config.yaml
arch: "convnext_v2"
model: "image embedding model"
dataset: "drawings of small networks of dots and links"
train_examples: 195000
image_size: 64
crop_scale_min: 1
horizontal_flip: true
targets: ["dots"]
num_classes: 5
embedding_dim: 192
isotropic: false
norm: "layernorm"
hidden_act: "relu"
mlp_ratio: 4
inner_norm: false
patch_size: [4, 4]
conv_stem: false
depths: [3, 6, 6]
widths: [48, 96, 192]
kernel_size: 7
am_softmax_margin: 0.3
am_softmax_scale: 16
init: "trunc_normal_002"
residual_init: "none"
optimizer: "adamw"
learning_rate: 0.0013
beta1: 0.9
beta2: 0.95
eps: 1e-10
gradient_centralization: true
cautious_weight_decay: true
max_steps: 20900
batch_size: 256
epochs: 27.4
lr_schedule: "cosine"
final_lr_fraction: 0.05
warmup_steps: 2090
weight_decay: 0.5
Rows from block 5, named by matrix and row number. Rows with one number belong to one neuron. Each number is 200 + 20 x the weight over its row's rms, rounded and kept within 0 to 999. All counts start at 0. After the name is the row's rms in percent of the matrix's.
# fc1: MLP up (model.blocks.5.mlp.fc1.weight, 384x96), inputs 0-95
# fc2: MLP down (model.blocks.5.mlp.fc2.weight, 96x384, transposed), outputs 0-95
fc1.260,088,200,201,188,222,196,232,173,196,202,215,196,193,203,201,199,242,216,198,197,199,216,204,189,168,201,202,198,131,196,199,217,221,204,153,196,201,204,198,248,221,200,200,193,202,230,201,182,202,232,192,196,206,196,189,187,196,187,197,184,201,218,200,215,219,193,193,201,200,239,197,188,214,201,198,172,200,210,196,217,154,199,172,258,194,201,201,198,205,200,201,193,206,196,112,187,216
fc2.260,088,185,222,223,210,156,192,233,235,207,191,177,200,210,196,203,182,158,190,206,208,172,203,195,192,178,159,229,196,222,197,221,229,143,207,192,210,217,216,209,207,181,189,193,223,226,205,207,204,199,177,166,167,210,199,162,206,166,190,228,179,190,182,231,177,191,209,187,197,156,186,229,196,241,206,183,199,208,193,185,184,196,187,183,227,215,196,201,202,185,198,214,224,190,178,185,214
fc1.261,099,211,183,211,200,226,214,249,222,176,207,198,200,186,210,200,213,280,171,247,204,211,188,183,196,214,190,225,197,199,202,209,215,250,206,214,204,209,192,201,195,224,176,206,209,207,180,202,232,183,204,220,197,207,211,180,179,184,181,202,151,211,225,208,228,198,204,182,239,207,184,166,212,143,196,191,229,227,183,206,197,213,194,210,195,199,212,187,200,206,199,214,200,194,200,190,202
fc2.261,118,170,180,203,186,222,168,188,165,220,214,197,211,243,171,207,197,216,228,275,200,202,189,148,222,162,183,199,217,159,199,193,217,223,200,192,209,214,194,189,196,228,181,186,214,184,216,217,196,172,191,225,208,192,181,216,195,202,198,205,241,243,216,183,190,168,203,221,205,192,188,200,204,195,184,209,188,211,192,188,189,201,178,202,189,187,219,211,210,191,229,205,216,212,191,210,169
fc1.262,133,191,182,202,181,202,178,220,212,183,193,209,213,223,181,180,179,197,191,199,204,174,219,180,225,197,196,184,224,217,178,193,183,224,227,189,209,220,212,173,178,146,212,238,200,176,232,233,187,170,221,174,174,217,208,222,190,219,208,214,212,171,231,171,169,183,206,187,192,176,190,177,176,184,230,222,203,171,208,170,227,192,205,171,219,184,196,209,195,197,230,191,181,191,231,228,187
fc2.262,107,212,226,176,184,205,202,211,232,175,213,223,193,135,234,188,209,200,170,196,213,197,208,189,209,220,198,187,194,207,198,178,168,182,220,205,223,211,203,182,201,156,198,225,206,198,186,171,194,209,238,224,187,202,168,206,174,222,200,202,184,176,196,195,213,226,197,246,204,223,202,192,190,172,236,219,245,193,211,205,198,198,191,199,185,184,176,173,174,216,148,200,190,209,193,214,213
fc1.263,099,191,211,200,200,195,202,213,213,190,185,193,207,213,193,207,204,251,242,161,175,205,201,227,186,164,233,193,180,194,219,182,189,238,190,166,185,181,188,211,196,163,222,204,180,204,204,210,194,218,191,207,213,183,177,166,192,174,196,209,220,207,190,213,212,186,202,213,175,214,194,221,203,125,207,180,223,224,237,217,191,197,208,219,192,203,156,237,188,178,199,185,193,202,188,187,212
fc2.263,098,241,184,205,188,214,219,183,172,182,214,211,196,163,201,182,217,219,164,143,210,214,225,243,187,234,242,182,178,236,187,196,191,250,190,205,189,188,194,196,189,179,214,192,177,215,192,191,202,232,184,207,209,181,246,222,212,208,202,217,180,174,162,207,193,256,204,190,200,196,209,197,199,201,199,193,197,203,206,204,185,210,200,214,194,202,193,177,201,208,175,196,174,185,213,193,218
fc1.264,111,179,173,195,173,197,178,226,212,193,189,204,215,227,184,178,174,179,210,202,205,174,229,186,220,185,203,189,220,216,179,194,184,235,222,194,198,217,211,177,174,144,222,240,191,180,239,234,184,181,214,169,176,214,213,223,185,217,207,196,214,172,241,176,173,180,202,189,199,186,192,173,172,179,228,222,193,180,216,178,221,192,199,176,218,184,191,208,194,196,210,187,184,194,223,222,185
fc2.264,105,208,225,168,190,187,196,212,214,171,206,209,196,130,233,203,198,202,183,196,221,187,219,184,208,222,211,191,180,209,199,182,171,184,225,197,221,202,203,194,206,160,198,223,212,221,187,178,210,221,240,228,192,214,162,218,166,209,197,204,182,168,189,200,208,220,190,236,202,220,196,201,182,180,250,219,233,190,198,213,206,194,196,196,196,188,178,176,170,213,150,195,188,213,197,210,213
fc1.265,120,214,222,201,218,206,213,158,204,141,231,195,207,153,217,220,222,162,179,204,219,221,175,198,169,225,200,202,186,174,228,194,197,206,193,225,213,219,198,212,189,234,201,199,215,219,183,194,223,202,203,201,176,206,216,191,183,189,196,198,179,228,217,224,223,215,200,182,241,215,208,164,216,227,182,193,215,216,199,202,185,208,169,225,182,209,230,212,244,190,206,225,217,186,191,190,182
fc2.265,130,188,172,199,211,184,233,186,195,189,170,195,201,194,166,234,189,203,149,196,199,182,226,235,185,213,202,225,193,191,244,210,218,215,178,178,194,214,213,211,204,167,195,189,176,176,149,224,204,190,174,200,181,184,207,216,208,182,208,240,217,207,169,210,205,232,194,235,200,186,196,223,217,234,168,196,190,219,245,179,189,205,193,210,197,204,215,189,225,203,200,226,221,197,220,214,203
fc1.266,082,222,177,253,236,182,242,222,223,193,198,164,168,186,219,224,220,243,215,204,217,234,209,208,185,191,200,203,173,195,201,213,181,205,191,210,196,209,214,242,225,205,211,187,186,231,225,179,175,214,207,212,216,215,212,168,201,173,205,200,197,226,193,232,214,214,210,201,224,221,184,190,202,158,175,192,204,226,220,208,179,221,179,224,199,178,185,190,215,211,197,197,211,228,196,173,185
fc2.266,083,194,228,185,221,181,210,218,237,200,196,173,190,178,212,171,157,164,198,195,186,197,194,213,191,197,167,238,191,216,220,208,234,157,187,195,181,220,218,232,176,175,207,202,218,219,193,191,194,177,195,187,182,210,161,171,160,174,195,190,167,170,210,172,172,180,208,206,199,200,217,196,180,209,202,172,220,177,212,194,195,198,206,210,246,184,220,216,200,211,186,215,181,181,209,223,184